From a checkpoint of a small masked spectrogram model.
Model: norm layernorm, patch size [8, 8].
Training: 6900 steps, batches of 64.
Data: trained on struck, bounced, scraped and rolled objects made by modal synthesis, 78125 training examples.
Rows from block 9, named by matrix and row number. Rows with one number belong to one neuron. Each number is 500 + 25 x the weight over its row's rms, rounded and kept within 0 to 999. All counts start at 0. Numbers have three digits each. After the name is the row's rms in percent of the matrix's.
# gate: MLP gate (model.blocks.9.mlp.gate.weight, 672x256), inputs 86-171
# fc1: MLP up (model.blocks.9.mlp.fc1.weight, 672x256), inputs 86-171
# fc2: MLP down (model.blocks.9.mlp.fc2.weight, 256x672, transposed), outputs 86-171
gate.371 107:494489500500500487507487500477535512500490465435486500523491500468548500519500500500427500500499500500490485487494500500458500452519549500523500500469500537547525500451486475505449518447520519490500526480526500500479520496552500521493547507511470503500485500
gate.372 130:489500445492500467500489500473487558500500531500480500500461504484527489537517450500500530465500487500491554457500540500500497458583524500536569512484486466486488495500538500479500497500544488489481466509500533500518480500500527497515500500500478494517463469
gate.373 088:530493509511500489556481496508535500486438480500500500500518588488500490500486492556500487499501491490510500534485439496538500531500515500538479466492500482518452500475479507500500528540500552536519456500500520491500476524500500572509500519473494526496525552
gate.374 085:500498500504500484476545472506518426456509556479500500500497462505475522459525532470540535483463531500500509500500489500500477500500456453500500555514523495517522526500473500500500500457511504542483480486500500484532500517500495500500500500485469511472504469
gate.375 119:500456445500465479500531485500490442500477532477509514500500500500542487513500518454520463500529500551508522449500500524550534500500545488507531500463505535536500520472500500454481474487538500471489500500429476454500500507547493534500571478500532480518500540
gate.376 106:469500534501442478519507492467500510476543495500500474481500483489500500528538463536486476494518455501495500514471412541500513457491532486539500528515524478473499474479491500500500473519551500530490500484472500500520507555500481427543481494511503504535527496
gate.377 089:445552500500517480488513500473526500521515497477500500532507554480500549513491481472500500477500509500542500522468500458531494501505500464545554511482500530500540537493494500500461521430546500527494500500500530440457549481513500500531511462489533500535500500
gate.378 119:491481520505500494538500537485525503500504500485514474485472516486538464510434520500506454500524521502500500500441481501500489500500481519532493500500528487461500537522481496513500457500500500489517500496479500515536485500500518497507493529500474498516529509
gate.379 089:474539500450500502503500500526497486477477459500485452500500546527491518525500467506502497500557525506529500574466531488461483500472515516500452500530484526514476500496492464500460495496506500513525500480468500501514524507500500491512476530498486495485460577
gate.380 086:518500456519500515522530511474482523500546532500483474488486500500528515508487491490454500519506516500500565500538500440462531476464520540575529500413500500489527481464537526528461479500500500499524500538450457542533500500500500510434529513500466523500469500
gate.381 091:507500495476548500516466475500500512500493474533534500524500473530500455476497557416500500434522482523538500467500490488500475528468499500516502529500495561500499473500480522475500540442516523500510514546467513500518457475553478570544497500473553512500518500
gate.382 070:476511475518491525529537500521522500500514497512504535484488522516463500547533529549460457500500435531503516472462487454509500500500486554555488495480526475500513515535500485483500506516500496511500527496500513471475463465519467472465500504500539524500479476
gate.383 082:529478499505509471497500483489500500503467500534494500486463500500500510501472490554472515500500500463523450500491484490500476458486466537500540502521500439500500466478531514500546442485479506500500523500519538504490514515564500522500520485522505500493552554
gate.384 104:546511535477465500451498433509515500477590492455500522470500477500500481506512500549500500493458500500494500500467500531500500467449500500511515500471504500522492460536496500500528515557500465553500483508500500469521544475498500456507435489485500493565463484
gate.385 093:479471531422500493529526478470488500501483545503507490510500500485471501500503500492521492457498452498512498551500475503517500483473550479500493494434500492494500538500521500471544504484505524485485500521515522500594509481467500539485497500454491500493500489
gate.386 098:553486510446472488450482493500486500466500500515486474500500496487493500500540505537500486470492483466504507500497500545500500500500486500500500487554506500500498483500469500542517493500500444466505490466500534500552500507500500544578471543494500500495500500
gate.387 080:507486550483500487534500500495500526497518446506515519500500519500527500483479500500468500459500517554556474511531534500480500518490500500500513469500518500500500514500493489470500471585486459468491555486537500550535500526533500543427500528478500500467501458
gate.388 087:500481550476500503500531513532503476494500500499500500500484514500500515479469500520519513475500550548547525472500510498535523471484500575488503463513542500543543484500461501500500549513463521500500500483500500448500516500510500500424500533500500463467454495
gate.389 080:500500495500483469552500495536553517492500520522500500500454492484537472488492500480488562500500464552500440497517476480491479500555511512546500467491500485515499521468523511504472500454497500530484500447541518500500519524488500525518500500472500500500511547
gate.390 095:472497500534513466500500487492500500500486500469529509549561500524500500530500500500500530514500500500500539470534475500531500500484523500545513532532467520465503532478520473469464500500501500470467494501473500500485536448500416500500500455500475543500515512
gate.391 083:506510500500466481452500515500500459452513500525501510497500500476531530519527482500505500500506500494477484443495457500500500500522522500502521500500500479474500500500487505536516500434510526539500503548536500500465496500502500479496538566522549514554547486
gate.392 110:520511500538500500442503473480513507551525516483500531524535450472500480469524495449468500487500439541490559500500524500448540483500538500545481500521523484532545510529526559526505506519500500536468464455500505479547500510511499484500500468474530500537466500
gate.393 103:500460500501500561500533520527488500476500528528500500496498472515487487451484526498465500486497519532500500481500470500500515500500500500500527528554461495550509465550501500500500500498510472462500500515451507504497500535532560528477508500500500493487522492
gate.394 095:520521501525533500471543532502469500500467561478509525500516533500500500541494444500500524518554549469505500500570500519489440500500500544512535465499523487461515490471523550500500500475516505500509500500500503440433492500450471490500500517500464512525468516
gate.395 084:531503541470529454485500508499500519545509447448552510500500458495546525532471488530500549489529452531478500500500460539466520500510500519490500459466500470526500524500500483495516509460460514500483511500500496469494521500500473500481471510500446500491542461
gate.397 118:500500509511500496483489500526430476529526502544517474500533490500549470500500478478485554532488513500500513466494494500469473500538467493545500454535475494500545475532528500500449489500486500516500477455500483491500502488525465500523557482477461508503500472
gate.398 090:524540607500524477500528500483500500512465444476500520480498556508545508500500467500500483507483486468558484535475559528445495486522478500500545544500500526500487489493537527500495500525500459488500576502499500430507521486491470500475491505500500521500541545
gate.399 077:500508500500518527492500472555500484516492500526525510514525493500544452533462485500515537544512500547500521505500500500550500458500500500451500543500517519447500473493500535485489505500530500500500461500507500528513469485452500524530552500475558522498467502
gate.400 123:500453454500508504446495542500490492542500529447513485533500496500500500505500525392500510406500484485463455528500500500484526500459542488500501499477533554498502476490483514541500500500480500478523510510463498506549499487506545522505500500450500500469494492
gate.401 074:536469480419517511500535487526500520507449500460500500459510505480510493544454501492507530500500500500500500530500463557481457500540500500514455500522500492544472548513479500500521500500503511430481533491529500472548527500445500487500500525521484490522465500
gate.402 104:477525509500471475481539488499485453467528513511500500498508500508492500503446500525466434552510483500500500510465463514508538490480483481497474456500488491511460453500544426560525529519477546500524500457500508500519517532500521497580517443496476493564482473
gate.403 124:571511500500504516467541500538489500465500500500500505500500470500491517500499470500557500500480565530484500531500485500500503500377500463461473473549495515498518500561500457500537500500500514500530500482520500504529494500500560538500487520514542538528492501
gate.404 110:483525500500496500500495500448513526510459500500495537500500529506570500511462500465511500500468506500494500518500531500471505500493491502558534442428516506483471519537500527500437466466537512494499500500458500478492519517500518500469500500508500500486500494
gate.405 090:499483504500519509524500483535497500479500500500475443500550482476494500500471465574481535524494500541539501539500509470438500483449485500482500500490500476466506494543528500457516469500500481521500500512502483473527493500525468500501500524477500500500484473
gate.406 082:500478475524533519455500512520485535487493500500488497435542500500500466500500526500500500468459519456445500496484527500500537500436530470500488500481500478500500483529462544479482490514500465500510491500429527471454451459500500496543500500500500520532498488
gate.407 090:466531542500494483445500482482500483509500554544468499509541502489515473493465494492462500500543474489482541500489522500556500497500500500500474452527464476551496437528466500500469523503487511477500477500486500520481520500478430500504500525500477500500500540
gate.408 111:500475462500500512498500460516508472470484500505517489449549500472500500502495500463500458500500495501513500453445427500490500490387531538500500517500535517500507500500500480537500556570500477500500500522500517515549524459496500452505500500500505504500515520
gate.409 087:500487500490508520500516500502500463500478500487500500479572484500530534537500500500553500539500536533472472510500500479523500500517481542528478514500515500466500492499498500500500481500541500577500455532540527527527474502561500486500500491500500564536551500
gate.410 089:464493498500496517500486551490464500500564479454500486498507479500500494510476500487500500468533500476498521479472495518481500478545531504531500510421510536490512594500486500506500504516500500483472532520500476441500500514481500500500483528470474500519461500
gate.411 090:500546498500505512526486469475500519505550460465510517500500482500500500473472511465500513500472493519493489523491500513516500510473510508534499500500471526507469483494475534501455538462537486500465540467463487474473545500490561432520525511500500500504509536
gate.412 128:500474532442507478500511490500482500506500500486468500480496500500523500500465490509500526459532516500550500500500529500448480462554481552500505474499536485471557526500514500539485500528501460483485532446500500545482500455487500471483478544481488485500474500
gate.413 091:500459461444479517491524494521463500500528443500500508527531500500496491495522535501500500500471456542466485539481455500500500437500523500510478537458539500492500451489500481500532517498500507536552500500484493505500500514500553500560536518516500463549540534
gate.414 093:531506500500548472500538501500501525531490539464483513498510487486500555500500441466480523498527546500522468506474510500497482482478466510523529464478500540500507469575500546500484500500500494490467494487520539505500520500500476500518538521499500491517545500
gate.415 098:500500527500481500478500500490509481500500467559500491500500500525459519500494506500467524490525510500535442497500503500459465534472500500500500528539500512555500497500488524533500508464448493500500517526485500413500500479463532544497548491509507461500500517
gate.416 085:500459500470500454512540500500541448486475500500526496551500500522500523451500535500493529419532483527502531488479530478550500517500535480500533477494498535478531505484500500453528475573465500497491500517543482468500526519486491437500500500478503480478476478
gate.417 095:523500497515521460500500500500446487526466493500518486462500478477500487539504465525524457500530500570486436459500517516513529508500499500500500451525500500511537500465500450526500537500449500466499544495546496500480500491543481500461543500466500510487486457
gate.418 169:516491500500518464502530500510483518467550506503532545437502500460500509478485531543456453450500532513535470499473500550500500530446500488500546451438482500486544460500470515467500500500462520463549500546500537500525498469520500490520500500468529500500500513
gate.419 083:507488487500521520500495473484529475546499500506500564491487539482472534458500500500527569466520495500512544514514500522500435490500465511500500497500523507500500491501500484471482531466507500546528500500566500488538507496454527469552527485495453501521484534
gate.420 099:500499500500503474500500460500515500500445440522521492470513500499500472499516458500526521520500500495500500500475492532485464504500530493500500500497498500530489496521528499528484500482518503500470500481483488518509567486500489544500534500500500456489527500
gate.421 130:500479512503503502525485449467442500500500538536500508500500489500500493511500500500500557500527505468508500469487478572488500526500465500461492472500543500507539479556478604524510504500500516550500517500456500500540457503503428500501481533500524495500455500
fc1.371 096:576526512500520493515478460489529536474420500531517537500521479554515486462508529500531573500500500474536472485484512491506446519483526510474462526500500463477510524500510530506500500500500500491534493493486518536500470471500500520488481499483500500516500453
fc1.372 113:475509513522514498582480500500500454538470468550500450500470500517500500512500552500500548500481503487500496492487500500480547515500464478526448500526466473463480495486466468500511487495501500500520500500456500500500427500459482500479500500500500500519526534
fc1.373 090:506520524575492486500492500518481539507510500518440500526500502478537522500500529466500509506531500517481469513499521500500500476477536485487540501500526500518458500503525500500488511519476452455537490532500488515534524500495464460500442475500561549445473497
fc1.374 102:490467465500465500462511513496500500500538500500471478500526519475482468500490490500488477477529500494500483500452500500459500479466560483500500550459503482500533472465552471515514500504505500460474539546447500455500510472549495492500465474500469501498500517
fc1.375 095:460500500500500500544487524514496565475500500500500497510469526500514462525553560452500500500550500500415549447484553485500495500522506433500488500522447500512487516500479500518517481500448500488495509500532500500500468479500500551500500500500497523500500553
fc1.376 107:524463500500500448480492487500490482500513494500500486523500483522467500500517521549500500483500479500469464500504475483526500500500478568525483527487500472500525465500547482446540500519524478481476465439516505485500510500471500449500500534512492500532500500
fc1.377 095:570464500466467500549513500476476454500563530500519542544500452491475467527573499499500524510500508464500500500500463500457500500491501541451500500458500500553480497500496565492532502489453480500500526485525478473483473476500483500453500514488476494493469500
fc1.378 097:521526534484477499477500522500500467500512500500473500459531500495500500471500475500500500535469500486472536500512500484519500573500500506500500472540506529549490488556491550500447488456500494500509500500500500488500500500473481552516467475532521500552445485
fc1.379 104:547500460500463500500500523539490500494500473500529500518500500544509582478513500503500463460491475489487500546500533560535521534455500480500523521500443443495530489524499468500555494500451524435500538500500491487496508500485500441465517485522500514488556510
fc1.380 098:481500500500500493458457488478450500443480500574500479558500535508500519532537501531475461525522486474538500542508464509500554477500517448523524496500500525500500535500488500500498539462495527500452500506551519449480519523500561497500473457524500498500510500
fc1.381 086:509500474508524500488494477442486500448482471500483519500562451500534474500500500544500468492487489512485534500533474484499506460570476497528544507500500505527484550487499463499532510525521460491521540500547512458543482500506563475531472500457500476540489500
fc1.382 086:500463499496497500489495463488473500459495500485500464440500500474518480562503500484524525525548500522500500514465522502518516506520538532495507453568539510456538507509500515549521563500476540472488460533543500438472524496500520504500479473500476471528520526
fc1.383 086:507501500550514501519470494500569491475470500530479486484500520528488494502494521500523540504459511558466474520500500500458511458514477500500544522456521534491500549500500500484500500500500502500540482478529500516536559482459500500544511477543500500500525454
fc1.384 099:442507513500538539519486482434449542513500508492500500433543534539500509506500557500497452532500507486451458544467500550533495520497500500491500500451464519500490479500482514547500500535500500473544544504480498500500447477485522543527500512467500495500536500
fc1.385 090:500484514484455513506487451525500500500454442546500537500556535463547527474492509502470500530473508527500500548500555548458571477477479485515525483500499500500504494449519524500500462489490510519526500500462529500500516500493517500456500467500417536468463528
fc1.386 104:500475459500482522538482518500544478488514455500475512500489511500538508545483468525500524536500511500500560500539534500532505500500500497494516472536471482500500476522557478566531487553472554432495471480509500473477516475500496480496566525500493483522472500
fc1.387 087:479500500500530462516510529500500500547500500500451523546500472480494466518500522468463500500463493500529512456469461500555500500521500500512500500521500450461500500533488457500500500500476452500500512500524500462439505466532500500470500524500500500505500447
fc1.388 096:527479523499473500515496520503503504506500498498490504481500520475500500541493526500500527473468500525496543493463529500480566500531523483478500526519512500500512543476448502467482518500476575510500448500500536531507496542539471500442529479477561534504525462
fc1.389 092:500468485513465496543500497468500470515500450493500502500500461527497519522516478500463460500500505490500500466540501500480500471534476444530500473525500499531500536500500524528472500422469514516500446500475500532499508500500500485499506540500500500443505473
fc1.390 109:500498500500493452452542500500460489500532500478500450500435454471494500456500500500500468500477470455526456499478497518500489464500500500489500500500491524509500500509463493520500500477484500589500492500500528506500500500561588438475500585500500485500500507
fc1.391 101:448484539542480508480456507516495447466490500483544525500481500493538523500466460500516542531531500500469500493520500500514500500502481522500463450471488491503513475451470524503500500500500496548500500500500471514500485500533464546504500577466564500520532545
fc1.392 109:500471500528500499520488500500492518541474500522496499517465500491500500484506500500521500500500500500500500494500500500478500495500500521467527522530484489472500500495459516544467510500543455500500458500500469500500483488500500500500564500500459462465500500
fc1.393 101:500558506479476514514500500500504476470506528500479490538516502492491439500500506500473451500500503500469487480500525500506500548500522439500463519554473500500500448500523510557518550500500500453484500498500486543490554523455500500539541500511486500500471573
fc1.394 097:500537517462516517500508500490536500500474457472515528471497500507500493527508500486500528451452476493526491494481500500441501529488535500496500500480487500571506527518479521465470500500500470513500459530474500477525485500550500466500463486500535524464500551
fc1.395 096:527479543527520516500500514485500474472562472500541527482472566487500470468474521507517438545500552530500500500500500483520486558496462500500460521519500500523486499500520502500500484533511504500533491505500465500526472500504480484496515514500464502500484510
fc1.397 128:500485482477485491500500500516500500500490500541500463523557480500470500475500475500470500472533529500515565536500490512492508512540489524500484518500515538527512494500492484550433496500474467495527500461461500500500518491472500548514533500500500523542467498
fc1.398 100:468500537536537522510487500509477509513516502500500493500479561500469500545499510481472488500505443501455438525481500543550472486500482459515535530525453500485519516504500500487500509530500461517477528532500533442483500524531500500481500461520482542520500514
fc1.399 102:530487474533500500503490500485499473492496446478515500500500476486548500504528500500500500500490468500498488500498459500512444500499500494542521500480539507435503500500507492551471531492514500520500469496511500500520510521453509530500532500484500500500482457
fc1.400 110:449525500539493533500480500500500537500535511516515500553500513449500473500509442527494500530488500533537524500526500477500531500500510543487500520563461511503474507447524518500580500509500500464500554500500497500484537471500510522538519520516500500525446467
fc1.401 078:493525473511500529468457488477469548500453520478543494473523505475500508500500516475533492493518500526481471490501442513490483521471520500483463500527490524510520522500486488500483469444481500471483481500472523500494542524478433550500522464480535519534477498
fc1.402 105:500519475546488538494463500540495494500500500500537496537517500528500482467484500512500538516516473527500481475475432500450460513469500500518509500500499500504540500550463484500522500433532500549500500522500500537516520494576500500468500462470502504495500476
fc1.403 113:513500550542524496545517500495500493506500534500473508514500500500509533544500503500465500474500500493479500449498500500500475505500500541500500469455530500469489453522500470466478494500568494500500465474541482521500467508500500500457500510506500500451500447
fc1.404 110:451475494494481467470500518462500500508500500500459511500449535481500507473500500429428500500537500514500481473484512500491561500468494471500500556500451500509472500500525509505503495475500551506500489455508497500523500500433544500545500481500536500533470547
fc1.405 092:500534457454529500454500515500534520446478516454493474456500500473500486517466500541548500530523500525500468500513493461498459500549500532500495442479472473432514529500500500435500462542501500460488522500521486500500527513479433514537463464500500505500497500
fc1.406 089:539477500500519551503496500495500445500478475500540562520469473474474555477479500456499511481508507505540508479519551500488483531393485500500540515539500507500500478494515500500502527541508464481515500500497483500464500500517504528500500455500500500500478500
fc1.407 105:466483474520500500472498439544488524500500489500539517500500514500500502500521491493500524525505469500500470500458512473541525479487500534472500458518545500500413557500437500492467520531503451500500500500536500530500500534500501481467500479500500532532523500
fc1.408 094:537500502500512483524488502532500466500486521459500507500477475490546500500533507473499500514480519465546500500528551500500492462455482464500500564479500500500563534560531500481510462486508482560481500492492472500479512511522501500547560499505497473500529500
fc1.409 100:524500527519496500529467471500466500500500518464459500503500514500500510541555547494500548432485507538500500500498495562491500500429500490473536474497500543457453513500500500468502480500500500445450505523565533500546520512552493500464494500500500547493469483
fc1.410 094:532502496485500490510500487533500514500500500517466547500456500480536508500504500546500557457500507500536523464500533542500533500500481530511500509505500494556482500525500481451486500409502516517449494538455500524500500500519519532519461498500493500454523524
fc1.411 095:500471500500500500500482500448505450500500517500500499500500453538481508500473480431468457491460500494463500535500480515486503500478492500500477496437497500500500461500483511524500515520504523500500493500500500468500500528531472500500483543500479500498460474
fc1.412 118:493500484523500482528500500461545540473500557500470500500489557467462500500500500500520525500491455503510500509500471568474555500473495484476516489491504452507500462500510482500511500556500500520511509500500478500500500474502498473509487458515469562509517463
fc1.413 100:496524522508535469466488473518515525500548500463449485500424448500500488482451500503572516537491500500500500510488475500500506500501527500466500546459528500500506500462481496456516459500509534531492457455477500476538506468466445461527500533514500478508532500
fc1.414 100:534535500444471482472451502535556530500500449458472445500521527500500500505557477497500560502488508522500534484485500463464537500503509536543488526497487500487500515489500463523500500500500522483507467474453514508489469525501483500500500500486503500448520487
fc1.415 104:500491514506500500515513500538491500486500482476500500414500479500471500466500500500443475500500521498423548465475517500480526500500500500497532500500477481477500446500500500468489481548527459439471490505460456549505486521491500497463508460483486500500500500
fc1.416 091:560439508478500500491500456500518500461539523478549489455539487487467526488500487499500513462494452470534475500529500537500534452500480454500567475500500520481501501550518500530503525453482558500463500500496522440500500500481485500500507482470449500515500524
fc1.417 095:500500492493500527541500492507509523504532500500512500478468469505500517450505483514504491485500529518521526500482500516431487500500500536500457500543500484500518520500475500508486508500500522540498465528500500566434504500522500534515549562509477474467500500
fc1.418 125:497478471540485516479500500500500476500509563503500458500475458500486476531520500500500479500493438531435497515465519509517504482402508493500545496536511527500500521451500571466495525462538541527500483519500500500505506494500472542505499500482510487500500500
fc1.419 092:500477537516487515470500505561491466500511500503500467500433540534477500500460500449473500528500499526537467500505500473508531507474494500500494498519500500522527479516488497500535500425458492529526546519505532531500500505507500519527500500498544486500499560
fc1.420 096:530526536500470507475500500500521490526500500520462481500576458480542524447542457479500500500500500500543506500535490532500500502483500494535488530500469500489475520500500481500467467500493535500512535500554513500463502543478500500498500500516500520461500454
fc1.421 129:565528478520500500435494539491500500500491500459490490481500500525513500500500484500500500519470500500532493524500500458500547456457522471536485530500500530460452472459500500500500528453527500501440500500534500491461539549530500491500500472474500476535516496
fc2.371 110:500469500491509489487533487500500483470500500499500511549498478495494499482504531512555496505500480500500496508511500500510402509500532521485504501456537504520500479537459464485516490515487489528500521505500500496528571496520508446518466459500546479494488523
fc2.372 145:499500486509468500467528500525479519478507495500468500504489480503500514502500472498516505500465500481481527484530523502553483459528506500554508500522519500487500500467544500546487519507500503490462500500574500488457523509492500514500474466511500479557500500
fc2.373 053:500500516469503443504521457513492464512500504471500572500551506488508500496502536472448447469500518491500500463470500518460500452500500469506500500529500484499500453523500549500523500500500494497499530500520527531500500500500542500517500500470474470500435503
fc2.374 065:509501500500505468500500526520509498500525500521488462500470500490546495500490521524508531500500451550500514513500483507521500498456523512500537463500500500535500474521470507500448523434500500500500483500442537500517493500500525500500483475500500464497495574
fc2.375 126:521523497489491500498508506500557501522500415494462507486503467464483500500500500445500500478490532526510534480501459482500500465500480553511452468560508499488457502511491475528500518492484502542539500498496500549477500500488451500500500500500500457500556500
fc2.376 135:528529429498477517478494551545475500472522495487500464552470493500503513500477462500522508488468490500493467539500491500501527478488492467530514488486468496420447500490528500500455507431500498563473478500438480498500514514500500498481492479523518542500533498
fc2.377 043:474500535578500500500486515500500494484500500517500516503502500555500500500518500490500564500505430500517513437500500470541549468458516538533500481500500511500482547458500500500451500460500484460477488531556514467500500500500500500478485500507500560512500500
fc2.378 125:500508534532506500497482494497495500473531519489532516508479500530529499490505498500496453503486524427497422500507516489507500526517512471466472513463459480500507491469557476449526473528500521500521494504471500500502517487509500474500500527503487500469553522
fc2.379 065:548545500500500488500500495506502468500500500517485481553533517497502500500500500481520464512536500442500516500500511488500500472525559478500500500500500501480466518506500509500497500500536517489509500490473504530500500519527500500500498483500519429500472531
fc2.380 079:500504500483500446498483519506520532446487500508496506520500480476461500500502469500525512434507535479550519492491500500500504463487508464499466508562513487455471462532508536521494500500500500500479536519492524514500483500500554476517517503500475500500457500
fc2.381 027:452524471518500464500551500537517545500500450500477516508500500500582500500500544490500500532510500500500515500465521500487500446500512500545553500508500473489500500500530500500500459500500500500500447497500514477500519500500500567500500500545535449505556528
fc2.382 023:534504500500468440484469495500498537465500500500479500440500494500500500467487449513440463500500500500488519495477510500526500439454540524480570500548461500500500479469500500473500454517500500529500436500500536500482500500499500513480500532521552506537500528
fc2.383 061:560520504500500477500500489495500530500507543500461500495566478500478503500477488556507512505523526500500500496497515501500451490493502538544500488484536465487500530484500468500539500500495501500500509538495519500486533510500530443490492552494483478448480475
fc2.384 125:500485553483494480485538441483516500500484480459496489468480491508522516500522501479541482518544546462438514504500547517528475517526503500445523504493508482510479490517500514504564480551486500449507511523518505500459509520479484524534500556495522506489516500
fc2.385 109:518494500469500449495528490483512493592473516493490550517500500469457500500512438485500455466491477538500496500477493518540461471510555523493513451497534477500506510523517523500455514514504523500510535488499501500521504490525494514455503467500499477490454494
fc2.386 135:453500545515520495539500533472500521486500501500520464520500500500588497507494537502500507473533501507443506524519484508479493485500487518532536500448500488507523530475509500492453522500536446559514459508514488500519481500500500500495500500487500494441502500
fc2.387 044:507500500500502540500539500500500522500490500520559457500500503474552500499500439500500528484500574500516500500525503500500506521500500510500475500500521500500490483500500514539549500487503469501546500543504440506531481496512450526500500500491537589500500500
fc2.388 039:500500489500500483451500505500486500578500421500536565461500440500500500500514508500507517463448526500522500500500500500517500499500500500527510513500482500547500500500558500500500500487500500481500531482500500546500500500500555500500487548494500500500504500
fc2.389 046:494500452500500513500500500514500504509515500500500476500500500500500477543462500500500494459529475503500546541500491521500500500500503500456500511541500500500468500502500500500490538521490500500507500500500559500520500500500500490500500447509500500500413500
fc2.390 087:537509500500497500508500500500500472503500500488426487500500472564528506500507551530500516515491449546530556454479462500500483500500500521480461466449500484530500540500481470500457534549480432500500512462504500500500519500512500500509539484513500500500500500
fc2.391 050:505488500520542534500527500449500489561500500510515500500500495500491500512444500500477500491500497466500468500521524524500500526500500510501442500500500500500536505534529500499500500538552500500555519488500472500500500500537500472500485500500500487500435487
fc2.392 110:536512500500493519490500470500512500524504454543530500500524500487456520478542509535511506489536469500472507493500475474500500531590500500452500500490463509525500512463500404454500447552530496487519499435462500515546483500479514500541512524492532500500526473
fc2.393 126:477540466500480517477464488475470473455475500505499482493503500534530489543511504488491556545490495438475509480500491480500500499500490513500500502494509520543459500443507500498504500447522541458483500503482500506460502510466499484502496500520497502537506529
fc2.394 087:418500516500515501541522500522502520483500506478500517473494500499500500508441500474518506500505512503463500466519505500465455470505500472533500502498477500500490531500500532500477500500500477547507500512520516486496475510484481500444500517500422483472453474
fc2.395 063:585518493482515505500500545471500476500474500513500493472524455487511500508527526500464500500500479500557500504498500478516500500475500501518500500481475524546536500492535518478500500490500500500459489462500478500557500500505522500514500483522500500500452492
fc2.397 096:480519454500500541500500548533500487500500455500515500472500500456500500500500455500533523500491522497529500500500478500500503521444500500512482515564453519479468500500508500500500500517439500528523500500450488511500449500423435500500500482517527495507497504
fc2.398 058:444502500500494500500456509511500504497446500518500484515525501500450488500493500487491514500500546467494535485500500492500576496502526554549504500500500500512485480548505500501513507468453508551516459482426500529500500527528458486566572454498532538452500500
fc2.399 047:553487441510500506500517500500500531500496503521504482491500500514439510500500487500500521500479461500500452545500533491492500500434500467500510500513510501500500500462510500500513501552426500457500500500443532500500500500500465500526587500500500500500503425
fc2.400 158:514500459515500523525500506502471518559500500460477521494500511500451500500573506465500508479472525486508483488499517481459557500466526482518500500535493443496520496500509516492519513473475468500500533508500488528500500500500474543527507481483509500480500440
fc2.401 049:500500500551500453497500469500500511512513500522480503509444502551519495409580481512538558500500491500500500456500536500513496500500465500470481500468500461500526500500494452500492500500500518500500506519499507477500512500435500500455536500484500500500533473
fc2.402 108:491500500463500520500485468526500526462473495517539500434566511503454494505521463517505501490500513516526500494499518494500592500497481551505437500541511527500537500487505469500469518457463488500500530475526506531536500500437500505489545527491554494500547500
fc2.403 130:470505504496497517500503498541510476500490500520500471493518486495483532500523500531524500526492500572500500517500500500508500500439468451501458482595477500514469469565429489546509500547472529500500500500465491501522520501484513532522474494500544558531494554
fc2.404 121:545517516521502518485525531485500500501500450517500500506497520502477500469513547500521500491500495509521500500500494463503498507500526500500451500470500508474524523500500495542500487494469559500494454490516483500490552516442547490481480500500466500474470566
fc2.405 080:511500476492500500500526500512500485543500500484496470527487503500472500516522560500508500500481484500465525516499457500505456500500516446537503513500500467500456500527488479500464500494560500504500500500462502500517476508517537516452500531477451490518530500
fc2.406 056:513499508500500539500481494517529520500479486512561502581473526515513500484556472517553533500451500500464500465521499500457474512541500500486500546497477500519500520434515500500439500495500528524522501477500506500500535500500434500510511500500513524494500550
fc2.407 066:519500505509500500518500520446507481520519477543464500472500500473477500500486500500462500500500509500557506500515489533439500474500500500487500500547502482456528484464500500500500500540500500494580500506442455527496515500500559500500490500500500500477481500
fc2.408 104:523500514500505457488500512436500500539482528525500491441505490475576500513500490493510540471526478500504542466505500530476531485444543539516475500524502500541525489489509549500500494500500503457482455500451530489502500500501475486536482506452494479451457559
fc2.409 054:520500500496457500494522500500500515488520500463500535500434471500546500489471460539506465565484500454500549458531500500498500500491500532494550500498535486522500511540536479520497500482543434482500500500537535481475561516545588527517496500500471449521486480
fc2.410 113:431500480476500506494494500500477500529500500500514500464500493492506500454500483500500514475500483440502500575506488525558500479475472458500536515520521501484502472513499509514505519479534470516522488505500482465476517500544500500474522500521477500555500487
fc2.411 063:425500531512534525500576494504529500442500512500524486493494501516521500485501532500519430515507458484494508516500496533571529512551507500454506510500503500445500507500475460500500500475500486500491525514499500500531500500527500500494561528500500574509500463
fc2.412 141:496501500502486524505506504500440458500517500500571499477519500526556518500500509478499472500491495475474500539506508505537438535480508492500494500487440513478488478490500510456500493471500494530459532527469474500506534497553500564537500500491514479481500500
fc2.413 064:505469478500511510500500500523500500465556553481500439525500473532553514500500530419559514500485491500465500500500476529497495510498503450509514500525529479465465482467474500468500500444472488500470500520500534529500500500500477461500479500500540500502511489
fc2.414 085:434529480556494494515494505471489500500515549500500460499539500554529500500533468483519485500500460482476515500500500489512507500500524500486500500519474500500500485463506584415440459500545500521450447500500503508492486490522500500518500497500481527492500468
fc2.415 056:519500500500500500454482501569536494500522500500528514564521500542500500458542500500525502500533472513451500484500500500500542490476489490500500506500500500503434500478500420494500500500451501500453500500500500564515463500494500500482500443500530475500500500
fc2.416 081:488538521480500483462514504500476500557500460526534525486500499500511500457521444467507501500500528533502500485516512527500503527532500496481500515500487500500494491453500482503500500550454500478500514500509502453500586500451449500502518474491523530539498542
fc2.417 068:519495500500500500500500518500500478458509512488500482485500500512500500474505531497476500500469498465500500532500500459478493500500500500555516500534500500495539500490512546507583500563500523500515443500515500500510521501500500494500461500545449469516495476
fc2.418 181:522535500469480505521487491517522517495520500488518445517500486514503500534490514501503504472519474494479535475472470488527475481511487487472524515518465488500485500500537465489466488469556501450500492574453521491497496491507500448509469483525523493512466544
fc2.419 089:545500534504514497536500510463500512532538513477500519513529476469547500471515514500503500442517476466500500485512500561448500497518501500461503500523500490500529501517516558515485483522500454489500500467501513543467535510515497502473500500493500500474487500
fc2.420 056:452500558500532489513500507500458500500484549497483500492521517500500476500500488516501553475500500516500554485500514500503502500500500498490500500472500500500563506515495510491500512507537480478478516500500500500505502500483450500514500542487496490500458503
fc2.421 175:456502516514511505535473496507515521480493490480529504538504504525478501509475509489463488467500470493478500538528542439543532505477489500526516516482460523520500530491511501486518509500512467480528500500545529500500509499500579481500511513564500496500518512